A small segmentation model, trained from scratch.
Model: 3.51M parameters, 48-pixel images, encoder arch vit, encoder norm rmsnorm, encoder activation swiglu, encoder patch size [8, 8], encoder layers 8, encoder width 128, decoder norm groupnorm, decoder activation gelu, decoder widths [48, 48, 96, 192].
Training: soap at rate 0.0044, 8800 steps, batches of 384, held-out accuracy 99%.
Rows from block 7 of the encoder, named by matrix and row number. Rows with one number belong to one attention dimension. Each number is 50 + 12 x the weight over its row's rms, rounded and kept within 0 to 99. All counts start at 0. After the name is the row's rms in percent of the matrix's.
# v: attention value (encoder.blocks.7.attn.v.weight, 128x128), inputs 0-127
# proj: attention output (encoder.blocks.7.attn.proj.weight, 128x128, transposed), outputs 0-127
v.29 092:44 62 64 56 40 33 65 40 56 60 67 70 27 46 50 57 55 24 41 46 46 50 50 48 32 56 63 39 49 61 51 37 52 49 42 50 63 40 52 48 56 76 38 43 49 52 65 47 56 39 44 35 52 56 74 55 38 26 58 81 69 65 56 40 54 61 49 47 52 63 52 75 38 47 43 49 53 59 59 29 68 44 68 47 45 45 51 59 34 39 56 63 56 48 46 41 57 32 41 60 46 53 46 62 24 34 74 51 43 68 69 53 63 58 35 47 54 56 67 50 57 61 42 62 41 72 18 42
proj.29 101:51 50 39 58 80 35 39 23 45 59 56 50 57 50 39 61 43 48 44 61 67 66 42 50 46 59 55 53 43 47 31 51 44 41 61 43 34 45 54 78 64 43 39 58 59 71 18 66 47 65 59 66 62 60 52 34 30 62 25 42 47 65 44 61 43 38 56 44 65 35 52 39 62 57 52 49 64 33 53 63 42 51 41 47 46 53 49 58 30 67 57 28 53 47 38 64 42 55 59 56 59 35 57 47 57 66 58 44 76 45 40 51 58 47 65 60 75 38 48 43 46 36 50 17 52 57 52 67
v.30 101:42 43 45 43 61 56 42 28 46 34 53 37 64 60 42 54 71 48 21 35 74 64 47 44 73 59 39 55 52 42 67 56 52 41 41 73 42 60 32 53 62 39 33 44 68 56 48 30 67 48 43 49 39 69 57 34 43 45 52 49 43 51 43 71 40 46 46 63 60 63 55 69 39 37 55 45 59 31 23 40 42 60 51 24 61 61 45 24 60 44 41 55 68 69 53 51 64 49 54 41 31 48 44 58 41 47 34 32 51 53 49 55 51 59 55 53 42 44 36 65 50 70 78 55 35 47 44 61
proj.30 091:54 65 40 58 72 70 41 50 53 61 57 64 27 65 71 42 46 57 67 63 59 40 51 53 40 44 59 40 39 32 39 58 41 56 58 52 38 56 51 66 53 52 35 39 40 43 99 47 57 56 47 63 70 57 40 60 36 80 45 35 61 55 60 38 57 62 59 47 54 39 63 44 48 64 51 38 57 70 57 60 47 38 52 71 36 84 59 54 40 59 57 49 38 39 37 55 45 48 43 48 74 39 58 36 59 59 56 62 47 55 49 55 61 47 57 41 61 51 53 47 49 34 23 45 56 70 51 59
v.31 111:55 66 52 55 41 51 51 52 57 57 34 62 22 58 43 62 75 35 43 71 39 36 62 32 45 27 49 47 76 63 39 52 41 26 46 35 51 48 48 63 45 51 28 61 44 65 43 58 34 62 43 67 64 62 52 51 65 24 55 51 55 51 42 52 41 48 51 44 60 42 58 27 41 59 54 60 41 48 77 41 61 42 36 70 36 56 53 72 49 34 58 68 43 35 52 38 59 47 47 49 48 22 40 46 58 51 70 22 55 60 51 35 43 45 51 42 45 47 65 51 52 35 44 71 52 50 31 51
proj.31 100:50 40 40 25 49 56 45 22 31 39 78 74 52 30 47 51 39 63 37 55 56 60 52 53 51 52 47 37 37 44 74 49 48 63 73 32 57 40 42 19 57 39 55 48 53 55 76 52 53 64 56 42 66 68 53 61 38 47 56 73 61 57 59 32 41 38 51 50 64 52 41 47 52 53 55 42 48 37 57 51 43 53 49 35 37 66 58 34 34 68 53 37 55 61 19 67 50 33 55 66 55 67 71 66 51 53 57 50 49 42 47 76 58 55 55 68 48 61 46 46 50 56 66 50 56 47 37 52
v.32 105:63 50 64 40 31 49 39 63 35 66 62 63 38 38 51 48 53 50 46 63 28 34 42 72 48 36 54 63 67 52 53 45 52 54 47 51 32 47 59 26 38 43 33 59 67 65 38 60 56 48 66 51 41 43 54 55 79 51 46 33 58 39 73 49 57 56 43 54 40 50 17 44 46 50 36 54 52 66 68 46 50 46 36 45 56 77 40 46 60 58 49 52 51 44 52 40 46 50 66 64 66 42 37 23 30 52 50 69 38 52 43 54 43 59 82 39 47 49 53 42 47 43 69 48 62 26 43 72
proj.32 100:23 50 31 55 60 46 44 46 63 60 47 40 65 73 54 62 39 54 64 55 56 63 38 40 32 47 55 42 33 68 43 54 42 43 47 54 61 31 52 71 39 44 59 26 42 50 44 46 47 48 45 65 65 46 37 36 37 43 47 75 36 63 25 45 35 43 58 36 36 50 70 57 56 53 54 56 38 28 39 45 66 28 57 55 54 35 53 70 61 49 46 63 49 50 58 53 35 41 60 43 53 67 43 55 65 36 43 50 52 52 68 48 56 36 17 35 36 33 32 61 68 47 37 50 57 43 53 26
v.33 097:37 53 47 56 51 55 55 31 50 63 69 75 35 73 47 54 55 50 30 65 27 50 60 51 62 34 52 61 38 35 50 42 42 59 52 49 33 51 69 32 52 37 49 51 59 47 62 56 51 72 82 42 39 65 77 58 43 62 57 60 44 42 51 69 69 59 41 76 40 57 58 44 43 61 56 40 51 73 39 38 55 47 43 30 38 24 41 61 57 39 39 43 55 67 42 40 34 44 54 58 33 61 58 50 72 45 35 54 39 54 56 33 38 36 51 52 54 46 36 40 58 53 31 46 28 50 46 48
proj.33 089:56 43 53 54 40 38 42 66 80 43 33 47 67 36 56 45 39 57 57 42 72 54 51 43 62 56 60 52 80 69 58 40 66 42 51 50 39 33 36 60 45 48 50 56 45 74 27 38 42 43 16 51 55 36 29 49 67 63 58 42 64 52 56 26 28 54 66 27 56 48 46 47 57 45 44 50 45 46 61 60 56 66 51 61 71 68 61 42 65 59 66 44 39 38 63 47 44 28 31 43 44 51 50 49 23 43 44 44 60 57 57 54 56 59 48 60 54 46 66 55 23 52 54 44 61 60 54 43
v.34 107:64 48 32 67 36 47 64 58 42 79 68 50 56 48 55 46 38 32 56 50 50 78 51 58 52 31 35 39 26 51 49 50 58 57 48 51 65 98 47 51 47 58 63 36 37 67 52 36 41 66 58 51 22 49 57 63 44 53 53 50 41 61 61 44 44 45 72 37 64 51 52 54 66 35 65 55 37 55 37 59 77 59 51 48 49 47 66 61 58 69 46 43 53 44 51 40 62 54 50 55 48 39 47 31 45 64 51 71 71 52 65 47 40 60 39 63 58 43 40 54 38 54 49 39 61 56 32 38
proj.34 093:56 41 61 46 66 53 28 48 67 32 42 35 46 34 65 49 37 52 45 38 48 34 51 45 66 61 58 56 75 48 62 56 50 50 55 57 39 39 45 60 45 56 47 55 47 36 23 56 48 46 61 38 75 71 44 35 48 51 42 48 53 43 47 53 46 37 37 59 42 57 61 47 25 83 57 52 62 82 42 48 55 47 44 30 60 44 44 51 49 44 51 34 60 65 70 67 41 64 50 36 39 70 59 59 56 35 44 30 29 58 48 64 74 43 64 62 43 57 57 41 58 31 42 65 49 57 76 60
v.35 092:50 35 57 60 61 43 83 67 55 65 33 51 56 46 64 50 47 31 14 65 50 34 39 58 34 47 64 45 64 52 44 75 54 32 53 44 42 69 41 61 60 48 45 45 48 66 44 69 53 60 45 41 50 56 56 42 36 52 67 62 32 62 56 44 66 65 50 66 29 36 74 39 49 39 35 42 30 15 60 50 62 51 41 56 45 45 33 68 50 65 41 36 63 47 43 56 65 57 66 63 55 48 44 44 68 51 44 37 64 48 53 57 47 60 48 44 42 49 39 42 46 42 49 64 37 61 33 55
proj.35 087:32 54 43 45 35 45 35 31 42 66 47 55 55 45 41 54 45 48 64 40 43 52 63 38 59 57 60 49 53 57 72 46 26 83 58 48 32 43 51 35 31 76 60 32 43 45 38 40 46 33 51 57 50 44 59 61 63 70 49 41 57 44 56 53 16 27 51 26 50 73 38 56 48 42 56 73 57 58 41 38 39 53 57 55 46 64 65 21 31 42 62 65 42 34 34 57 59 43 47 35 29 50 56 41 48 60 53 42 46 49 41 57 72 50 62 37 59 46 63 58 36 41 46 59 57 49 59 43
v.36 094:44 48 61 23 40 48 41 29 37 70 55 23 55 44 31 60 65 49 80 55 75 47 36 51 54 64 62 47 49 36 48 50 62 44 37 40 61 55 16 55 57 48 49 45 44 55 48 40 42 60 52 51 58 52 50 43 49 51 62 39 42 42 66 33 61 55 53 56 59 80 45 39 84 69 36 59 55 36 39 18 48 53 66 64 63 58 58 61 60 71 49 44 63 57 35 43 60 48 41 41 59 61 34 47 60 31 47 53 49 40 60 55 43 41 72 62 56 54 63 47 52 55 46 59 56 56 61 42
proj.36 091:56 60 42 68 58 49 57 50 39 36 63 58 47 61 55 42 53 40 38 43 52 51 46 61 49 43 25 59 49 59 45 29 56 50 43 58 43 35 65 62 53 40 75 32 73 48 35 62 57 47 41 36 45 37 56 67 51 66 37 65 54 62 42 63 58 36 62 45 62 28 38 46 29 55 58 47 63 57 49 71 54 39 45 50 63 42 43 53 38 45 39 52 42 46 66 48 38 48 47 61 57 55 55 44 45 61 38 36 43 81 27 65 44 64 27 59 22 61 29 52 63 66 47 39 57 10 51 47
v.37 097:54 58 58 40 44 34 56 53 53 52 37 56 47 52 54 61 63 44 65 53 48 60 42 45 59 45 46 74 50 37 72 60 58 55 52 65 54 40 61 51 40 55 50 38 32 56 47 63 55 55 63 60 48 44 38 45 55 69 43 56 65 36 35 34 57 56 58 47 56 27 45 60 43 70 68 68 49 40 21 12 41 30 15 62 47 66 38 33 51 36 45 54 59 54 48 33 45 42 52 21 41 36 63 40 31 30 56 66 53 53 56 37 62 55 33 33 44 44 40 41 51 47 64 34 58 33 59 54
proj.37 097:44 32 48 44 56 60 57 52 43 49 60 56 47 51 64 47 63 50 26 42 46 44 53 48 53 65 42 41 25 58 55 31 42 43 35 44 34 44 51 61 45 44 36 51 40 56 61 38 46 55 46 60 46 55 41 50 55 35 44 35 33 50 69 56 58 62 48 61 43 57 48 37 54 51 47 26 41 54 69 62 61 82 69 52 38 55 45 75 39 51 81 42 35 62 63 53 46 65 49 66 61 31 38 51 52 85 66 40 77 40 44 77 40 40 49 56 62 69 67 65 40 45 42 63 33 62 45 59
v.38 109:43 44 52 15 55 55 53 66 20 25 49 55 35 37 36 66 39 67 57 59 38 51 43 35 47 41 48 50 58 62 59 54 69 36 77 39 37 34 59 49 57 48 46 50 36 53 56 52 42 48 50 56 46 41 44 33 46 35 51 71 37 50 64 51 46 41 68 76 46 56 41 41 47 48 24 60 48 61 38 29 41 44 58 36 39 56 40 38 61 40 46 57 33 23 59 34 42 47 54 58 39 34 63 27 55 34 54 40 51 48 70 57 43 58 64 48 40 57 38 57 47 48 50 31 66 59 33 34
proj.38 097:40 59 53 64 35 37 50 33 49 68 54 54 42 58 52 48 55 36 59 41 64 34 46 54 43 47 42 59 36 39 28 63 35 72 20 48 50 44 44 53 45 58 47 35 68 37 74 47 61 49 42 50 65 53 49 57 36 79 49 61 52 53 30 40 45 65 19 33 43 10 43 44 55 39 64 35 55 42 44 50 43 56 39 81 65 47 67 46 33 52 50 59 60 66 48 55 61 48 59 44 68 38 43 52 36 74 48 57 45 46 43 27 38 42 43 50 51 48 55 51 36 37 51 44 43 43 51 65
v.39 111:59 68 47 58 14 65 34 44 56 37 48 34 52 58 59 47 57 52 53 42 45 38 68 55 43 60 53 32 64 50 35 51 50 46 46 48 47 78 41 54 65 37 57 50 38 57 57 37 36 31 69 24 43 64 58 61 27 60 58 53 66 67 58 44 51 40 59 54 57 28 57 56 57 58 67 45 50 18 42 44 70 53 62 67 62 40 48 49 49 53 57 52 47 44 50 68 62 51 64 45 21 52 41 35 52 57 82 44 36 54 41 66 53 65 63 40 40 56 58 55 45 29 65 38 40 53 51 53
proj.39 107:39 34 46 47 64 37 46 62 47 55 57 59 55 43 52 53 46 52 49 38 76 44 53 29 54 48 51 51 35 56 48 65 41 44 55 69 43 36 49 24 42 68 47 60 58 49 82 53 74 57 45 59 38 47 65 58 54 35 40 53 42 32 59 56 74 45 52 47 42 66 44 48 48 38 44 39 50 71 58 56 23 44 43 24 59 49 53 32 49 44 30 44 43 48 12 32 51 35 49 52 55 60 66 62 42 31 37 48 57 50 55 33 38 50 37 64 78 34 64 52 66 56 39 52 60 39 61 62
v.40 101:26 56 39 52 55 49 43 44 47 31 45 57 44 58 55 53 62 54 51 58 43 62 26 73 51 52 41 70 42 62 45 47 59 65 71 36 66 20 55 35 39 39 55 29 65 54 44 66 52 46 41 40 53 45 67 62 63 52 56 33 67 53 56 38 48 50 36 71 46 65 43 68 37 46 63 47 55 59 73 34 56 48 51 35 54 48 57 57 46 28 42 47 62 29 55 36 43 56 57 48 49 18 72 64 63 63 56 72 48 53 51 47 49 57 48 53 39 53 54 44 38 49 27 80 74 57 40 47
proj.40 090:61 46 64 42 41 29 43 48 43 69 58 56 54 48 45 47 53 56 45 56 44 40 59 46 42 38 70 56 44 35 51 46 42 33 29 62 47 75 34 71 50 66 53 63 40 38 31 38 58 35 49 48 29 42 29 41 40 38 46 53 36 41 47 58 88 55 57 37 45 45 56 41 56 42 30 51 42 46 44 58 59 45 63 53 27 57 67 50 40 59 52 61 35 65 58 54 54 52 41 47 32 80 35 44 43 46 54 41 55 44 49 50 61 58 49 16 45 74 48 74 44 47 70 29 34 40 58 59
v.41 098:49 33 58 53 45 35 28 50 61 37 54 58 41 51 41 25 46 39 47 59 42 50 55 61 48 59 27 40 58 49 40 54 37 84 55 39 43 58 52 47 26 45 27 34 38 67 33 60 52 45 41 45 54 43 54 38 42 60 42 64 57 35 08 69 29 64 72 49 49 59 51 59 28 41 44 50 37 52 55 54 49 30 40 57 43 52 44 43 48 47 74 37 51 55 32 47 50 48 58 65 51 40 34 42 26 58 67 57 52 52 48 33 47 52 64 64 59 67 53 56 47 41 42 42 36 51 55 23
proj.41 093:43 55 48 55 53 63 67 60 45 61 45 26 61 29 61 70 59 50 50 25 53 38 59 44 37 40 72 53 34 51 63 52 55 45 54 61 50 21 46 41 71 45 56 55 48 30 48 42 55 47 63 48 36 48 45 65 56 47 53 52 52 47 72 41 60 40 23 35 57 35 50 61 61 86 42 28 38 54 37 43 54 83 51 68 51 54 43 50 41 52 45 55 60 39 75 52 60 40 48 33 42 67 49 48 55 53 38 49 51 79 66 48 55 32 46 43 69 43 64 60 33 35 45 48 52 54 39 59
v.42 106:33 42 54 42 67 54 62 32 46 32 58 51 50 61 45 48 51 54 52 56 45 62 54 64 59 55 62 46 54 49 59 51 28 10 49 42 42 30 59 33 70 62 30 29 50 27 58 55 53 47 46 56 32 53 46 62 47 53 61 47 72 53 42 56 45 41 55 55 35 49 62 41 52 42 49 80 31 52 65 37 29 66 43 59 36 52 57 54 52 46 60 57 42 22 42 40 38 38 49 25 49 60 58 55 19 47 45 77 50 40 41 50 33 58 39 39 59 45 47 65 69 63 55 49 33 56 55 53
proj.42 098:57 56 35 43 31 50 37 84 32 71 43 49 44 42 51 28 48 51 42 65 55 28 53 46 48 29 43 36 52 51 47 56 61 72 50 36 53 48 27 50 35 32 68 71 56 62 81 65 49 44 52 44 40 31 51 31 42 45 46 42 46 41 61 58 49 70 47 42 46 67 30 57 53 55 47 43 65 40 46 51 57 42 75 50 75 50 65 28 42 38 38 49 63 64 57 61 45 51 62 49 52 40 42 42 60 48 67 43 55 56 69 64 56 34 58 32 37 54 46 52 40 29 55 56 41 57 33 45
v.43 104:61 36 50 39 54 56 56 57 30 50 42 76 48 52 48 56 47 78 69 45 41 70 39 53 60 36 65 56 39 57 47 63 51 38 45 64 39 27 59 36 65 60 15 28 62 59 47 53 38 33 61 56 73 50 50 33 66 47 62 59 54 23 49 56 69 52 65 52 22 57 37 48 43 54 41 49 60 56 73 56 63 44 51 70 55 50 46 49 70 75 40 34 35 52 51 46 60 41 35 34 41 31 54 49 58 59 44 58 32 45 61 47 50 52 49 33 57 54 49 58 51 54 64 38 62 46 39 38
proj.43 091:30 59 53 52 71 42 48 49 47 65 59 36 45 51 46 35 46 38 49 60 71 43 52 41 46 48 51 49 27 50 35 43 41 63 52 54 51 61 45 58 62 20 66 77 54 43 45 52 76 64 32 55 37 34 46 60 39 60 48 41 64 61 47 55 34 54 36 46 65 36 45 45 69 66 48 54 48 43 42 57 37 43 47 44 40 53 25 67 16 37 59 83 56 34 53 38 39 42 34 76 44 48 46 44 47 43 65 48 57 54 52 43 33 40 53 57 49 34 47 50 60 58 28 58 45 59 63 73
v.44 098:60 36 48 45 34 53 64 37 62 67 47 48 58 57 52 55 43 54 26 52 47 41 58 45 41 49 33 27 49 49 45 35 30 51 62 50 58 49 44 62 53 39 52 70 62 69 51 52 60 33 48 57 71 67 36 51 52 33 57 57 38 28 53 46 40 41 46 65 40 29 24 55 33 34 66 58 40 55 44 58 62 69 50 59 47 57 64 46 71 72 41 43 74 52 58 60 42 38 43 34 41 21 56 70 60 62 31 65 44 59 34 32 41 70 39 39 56 52 68 58 52 61 41 66 52 54 59 37
proj.44 098:48 61 48 54 65 48 55 58 58 32 60 45 50 43 44 57 59 45 70 68 63 58 31 37 43 63 78 58 66 53 60 64 57 51 46 60 45 64 61 38 39 55 58 57 39 33 47 43 60 55 32 45 37 49 79 47 54 83 25 42 54 61 52 57 49 61 53 49 34 66 61 42 59 56 37 41 46 44 63 41 41 48 37 37 67 26 51 47 40 47 53 26 35 38 57 62 45 73 43 40 45 58 59 37 55 45 58 41 50 61 47 51 69 55 56 59 85 45 37 35 71 51 62 55 38 63 24 56
v.45 098:50 50 61 29 68 43 48 50 53 63 69 74 40 38 44 59 38 41 30 49 48 36 58 48 63 32 50 54 53 48 64 62 37 60 49 53 71 59 63 51 62 52 44 47 48 54 42 59 53 62 32 48 78 41 68 52 50 40 46 28 71 44 59 43 43 26 53 69 52 56 48 64 54 64 60 27 48 49 38 60 72 41 68 54 61 55 63 53 48 43 59 44 65 61 42 67 49 34 52 53 36 42 39 29 47 40 27 42 37 47 61 54 42 24 41 38 58 26 53 79 33 55 59 36 28 50 50 53
proj.45 103:55 39 30 69 33 50 56 65 69 46 37 27 70 50 46 50 55 51 53 37 57 49 46 59 40 74 66 54 34 61 46 47 71 45 43 68 43 58 42 36 58 53 44 60 52 41 69 36 49 39 63 52 24 51 32 74 39 51 66 57 41 41 60 56 44 67 49 53 41 41 46 65 54 54 57 60 45 59 45 53 20 49 31 27 33 49 36 44 57 40 54 56 32 51 57 26 40 64 47 48 37 56 67 62 42 70 72 52 47 55 42 37 38 62 68 75 56 51 48 45 68 43 52 60 62 51 72 43
v.46 105:50 46 40 73 50 75 46 38 60 57 54 42 51 32 41 54 54 49 56 42 46 44 63 64 51 56 59 50 36 36 56 46 47 46 37 71 69 68 47 67 31 39 54 59 28 61 54 53 62 28 69 30 49 53 38 74 35 49 37 46 35 24 61 55 49 51 63 23 75 29 68 36 48 37 56 18 67 50 46 55 51 55 42 41 70 35 42 49 39 41 47 33 45 42 46 56 49 44 70 35 33 58 39 37 45 48 46 46 49 51 32 56 66 57 27 53 47 48 39 49 41 62 42 58 55 45 55 37
proj.46 101:53 35 42 52 51 38 58 55 64 39 33 56 64 61 58 39 56 69 39 31 50 60 42 47 34 61 49 40 62 39 31 70 50 56 52 47 35 54 61 34 46 58 40 40 62 54 53 39 35 71 36 51 47 67 53 42 55 49 50 46 55 59 64 36 79 61 34 68 36 54 46 53 46 57 66 73 47 49 40 39 65 30 49 43 48 66 74 56 48 41 72 57 51 53 20 38 40 53 41 58 52 52 64 62 48 55 54 27 75 25 52 67 37 52 52 70 56 63 48 58 49 41 61 35 45 82 55 56
v.47 112:62 90 53 70 41 47 41 44 21 54 42 47 36 47 36 47 44 62 62 63 49 59 45 31 47 58 48 66 44 66 62 81 53 50 60 40 44 36 61 28 55 37 40 57 52 48 52 26 39 49 35 66 61 43 60 45 51 70 44 60 40 41 66 34 55 47 66 53 26 46 29 58 34 49 56 60 42 59 73 35 43 58 48 45 44 45 54 72 36 48 36 73 31 73 53 28 67 48 44 44 55 56 50 58 51 49 45 57 50 52 50 62 40 53 60 35 56 44 43 60 58 54 35 49 37 48 55 71
proj.47 092:42 39 51 21 69 41 51 58 60 45 71 55 39 52 57 60 63 55 40 49 67 25 55 41 56 37 50 33 44 66 21 27 62 51 47 47 56 45 53 41 62 68 29 45 47 59 53 65 57 44 66 46 35 66 28 41 57 47 67 54 55 71 20 76 40 48 47 52 61 42 64 39 54 49 46 52 51 52 59 49 58 47 43 56 64 51 67 18 60 59 47 35 68 22 56 64 35 38 48 53 65 41 61 48 43 46 46 54 46 44 61 44 53 51 37 50 42 57 55 33 35 47 40 64 39 31 57 39
v.48 120:54 76 40 84 52 44 54 41 62 41 54 52 67 47 29 61 56 35 37 56 75 57 59 41 47 56 66 52 33 51 54 56 66 37 68 35 39 43 48 51 43 53 48 52 58 48 35 49 53 61 51 39 48 41 51 52 37 31 43 73 66 58 55 55 50 51 37 38 31 45 40 75 41 47 49 40 30 34 61 34 51 50 84 32 54 40 69 55 40 41 41 55 60 39 59 59 19 41 44 47 62 52 43 44 56 48 51 52 51 59 54 49 53 53 28 63 65 40 32 67 68 43 51 35 41 64 25 52
proj.48 112:49 46 63 50 68 40 45 47 68 51 42 65 45 32 60 35 50 60 68 38 50 45 68 63 45 59 51 55 69 75 51 45 32 57 43 53 58 49 52 57 44 48 41 29 63 37 78 44 43 53 48 39 37 55 59 72 54 47 59 52 51 39 54 61 65 47 39 52 60 70 59 48 47 36 52 45 38 39 29 41 48 48 36 57 51 51 59 51 37 52 43 91 49 43 33 64 57 46 45 46 38 47 60 52 58 56 33 52 68 01 35 58 32 55 50 34 22 57 52 48 36 47 40 66 49 71 51 42
v.49 098:41 49 37 45 46 50 69 46 38 39 35 42 37 51 58 34 39 50 49 63 40 52 50 38 69 65 42 43 46 33 55 57 48 18 39 27 63 60 64 63 59 54 31 40 49 35 54 61 51 43 46 29 60 59 53 42 46 41 57 52 50 39 50 29 38 44 46 34 46 40 45 38 56 56 45 71 65 73 40 58 58 50 27 30 63 37 51 56 55 56 57 44 12 24 24 60 46 39 63 43 36 45 52 57 41 39 57 62 51 34 61 39 40 35 41 59 48 44 41 47 53 41 31 69 48 61 73 67
proj.49 100:45 50 59 45 45 72 45 50 69 59 68 41 49 41 65 51 72 46 60 53 63 31 56 57 67 43 57 46 34 62 38 58 39 82 59 57 42 43 40 48 69 58 56 35 32 41 29 47 55 51 61 48 53 53 41 47 51 62 54 55 47 61 55 58 56 37 64 57 55 49 65 57 47 49 54 58 48 40 59 50 67 62 52 38 36 50 53 54 43 52 61 44 47 47 80 39 52 69 30 42 68 37 63 34 48 35 37 32 41 84 32 64 58 49 49 38 85 35 63 52 72 64 26 54 44 42 42 44
v.50 105:42 50 63 63 53 66 58 63 75 39 65 54 35 48 22 46 63 36 65 53 60 52 37 48 41 41 31 46 46 57 55 44 51 51 59 32 59 36 34 70 66 59 62 61 46 45 38 33 51 70 30 46 29 59 37 60 31 56 60 51 79 52 56 37 59 46 47 46 57 37 35 73 36 29 44 45 57 56 56 29 47 39 62 65 29 36 48 51 62 47 56 36 59 51 72 57 67 34 45 36 49 56 69 49 47 46 36 50 37 51 47 42 57 47 37 59 68 46 40 56 73 43 39 44 50 65 40 29
proj.50 107:61 49 36 23 35 43 59 53 50 60 29 50 72 43 49 44 67 72 23 43 39 41 61 44 55 56 48 45 50 30 57 50 32 45 55 59 58 65 55 49 48 46 52 34 47 44 47 62 50 48 57 52 54 50 53 46 43 50 34 48 56 65 56 59 41 46 59 36 88 54 44 38 57 59 56 51 54 29 53 50 49 52 33 44 36 66 82 59 59 34 44 80 48 59 28 38 28 64 63 41 61 52 40 59 47 56 72 50 69 43 54 61 48 55 43 58 33 53 78 52 31 62 36 47 36 46 34 44
v.51 087:37 60 49 26 46 39 35 73 71 48 43 78 58 66 63 41 35 32 63 49 42 35 33 62 59 45 59 80 49 50 48 54 49 45 48 56 56 40 58 50 47 62 45 42 34 52 38 44 38 57 49 66 47 26 74 53 41 40 54 52 55 75 39 48 50 41 55 49 63 62 58 68 41 54 57 39 31 65 51 68 74 50 60 43 58 41 48 37 53 55 58 63 47 56 49 57 70 58 39 84 63 45 63 72 52 65 42 55 63 48 45 47 65 67 57 61 61 55 48 53 25 56 66 44 70 57 41 44
proj.51 090:43 35 65 41 66 53 70 60 40 67 66 51 44 61 59 54 45 55 43 60 70 46 52 41 34 43 42 34 39 33 30 58 42 50 66 50 55 49 43 55 34 52 50 56 31 46 28 37 52 67 57 47 65 60 52 48 60 59 18 40 72 55 67 68 40 51 41 42 75 33 35 56 60 42 51 40 55 26 63 55 60 60 50 70 47 58 45 56 56 50 58 50 66 47 39 39 42 64 54 54 45 62 51 25 66 53 53 60 50 45 63 35 51 39 36 69 35 55 53 37 89 39 43 52 33 59 38 49
v.52 085:56 54 38 53 29 51 66 52 63 43 44 54 54 49 50 44 41 35 60 48 50 22 39 63 68 43 30 58 58 51 46 60 63 44 58 37 52 31 66 57 53 33 35 73 48 39 42 68 55 50 30 48 68 49 60 30 47 40 53 54 32 36 67 55 26 40 60 55 47 36 44 73 61 30 47 30 47 55 38 59 53 36 79 66 39 43 56 45 45 55 32 30 56 60 56 66 60 52 67 72 36 52 61 33 32 61 38 52 49 56 61 62 40 67 70 67 65 43 36 50 46 48 60 46 48 56 60 62
proj.52 090:64 52 40 52 64 35 38 84 64 68 43 47 49 40 51 42 55 67 53 43 44 39 58 55 30 49 18 31 74 40 38 59 39 44 60 68 44 63 47 62 38 55 48 34 46 44 58 42 50 63 55 44 49 66 40 59 43 49 53 46 71 62 46 57 43 53 69 53 63 53 60 52 24 26 49 36 52 47 63 36 43 65 58 48 78 51 50 46 67 44 64 64 50 53 50 40 46 70 43 47 73 22 47 39 68 37 59 55 52 48 61 27 53 48 45 39 50 56 69 44 65 58 40 45 33 55 33 58
v.53 097:36 56 33 43 39 45 53 52 57 48 60 45 59 75 58 46 78 61 54 54 62 41 42 44 44 68 67 66 37 45 52 47 41 44 49 46 32 48 66 39 51 40 33 36 59 16 60 52 54 38 17 33 38 40 58 45 70 62 73 31 39 44 51 44 56 47 67 61 51 45 45 48 39 51 63 57 39 42 60 51 66 58 46 51 55 71 51 45 63 87 58 72 44 34 44 50 57 51 48 65 54 66 54 48 55 29 56 35 52 30 56 45 48 51 49 35 51 31 55 46 62 60 56 62 36 67 71 56
proj.53 094:47 32 45 49 62 59 45 45 32 56 64 71 67 38 45 41 46 51 37 57 42 57 44 48 56 43 41 57 58 67 26 48 63 37 53 43 63 58 41 38 51 54 44 76 36 73 23 46 55 64 55 38 38 43 47 49 38 47 45 60 42 55 32 39 57 42 44 51 51 47 50 41 78 55 44 51 50 60 50 54 36 30 38 61 41 32 47 51 39 40 69 20 51 75 48 63 47 58 25 59 47 46 61 68 38 63 59 57 14 61 36 51 39 75 32 66 61 62 47 51 61 39 61 42 44 55 51 60
v.54 101:39 69 63 56 46 50 69 73 53 69 52 35 29 23 33 57 50 35 61 63 64 60 54 45 42 61 49 56 47 31 68 46 60 45 53 45 51 43 37 67 42 24 51 75 68 64 27 47 58 54 47 54 48 56 56 48 40 65 57 71 45 54 42 54 40 48 47 34 56 68 50 36 40 42 53 48 34 59 56 32 30 54 55 62 38 41 60 62 50 68 53 60 79 40 60 68 42 55 55 39 59 53 33 34 68 52 52 36 52 57 42 48 48 35 54 42 53 64 50 54 51 57 41 50 71 81 47 27
proj.54 105:47 24 30 36 47 56 28 61 62 69 47 30 47 55 50 26 66 54 48 25 52 43 43 39 31 38 46 36 64 54 60 53 63 60 54 41 36 36 38 39 55 62 47 35 50 59 58 39 54 46 55 45 31 53 60 66 31 38 28 44 56 41 73 51 40 52 61 48 55 45 46 50 37 49 47 60 53 35 44 61 40 48 41 46 37 66 57 48 32 33 37 37 27 65 49 49 30 18 52 39 40 51 45 69 41 44 64 68 63 44 56 72 38 57 36 46 59 26 46 40 31 49 40 46 39 48 53 44
v.55 099:75 38 59 63 49 60 61 30 28 36 62 53 50 70 49 58 60 72 43 54 69 39 61 61 58 35 46 47 36 30 59 36 50 45 40 52 64 56 41 54 43 28 32 60 53 35 55 42 46 49 52 70 43 31 48 59 50 67 37 35 43 65 55 60 50 32 54 38 35 56 57 40 56 56 58 69 67 38 38 49 51 59 58 47 46 38 52 38 64 44 60 41 33 57 53 44 48 52 66 65 46 48 48 56 33 32 52 29 83 45 63 56 69 49 67 56 62 31 62 42 31 75 61 52 48 42 62 67
proj.55 094:48 53 64 56 64 13 53 60 44 61 43 51 58 53 42 50 46 57 52 42 74 58 72 37 50 71 54 51 51 77 33 33 71 43 40 57 55 42 56 67 62 64 66 50 54 47 38 39 73 43 60 55 42 48 55 57 47 38 25 60 55 46 30 34 61 47 44 66 45 56 45 40 58 67 51 48 43 31 41 45 43 40 52 53 62 39 41 41 31 42 17 22 56 31 60 59 48 62 43 49 53 39 45 45 63 69 48 74 32 45 45 37 30 51 43 48 55 51 34 46 50 41 24 47 44 57 46 54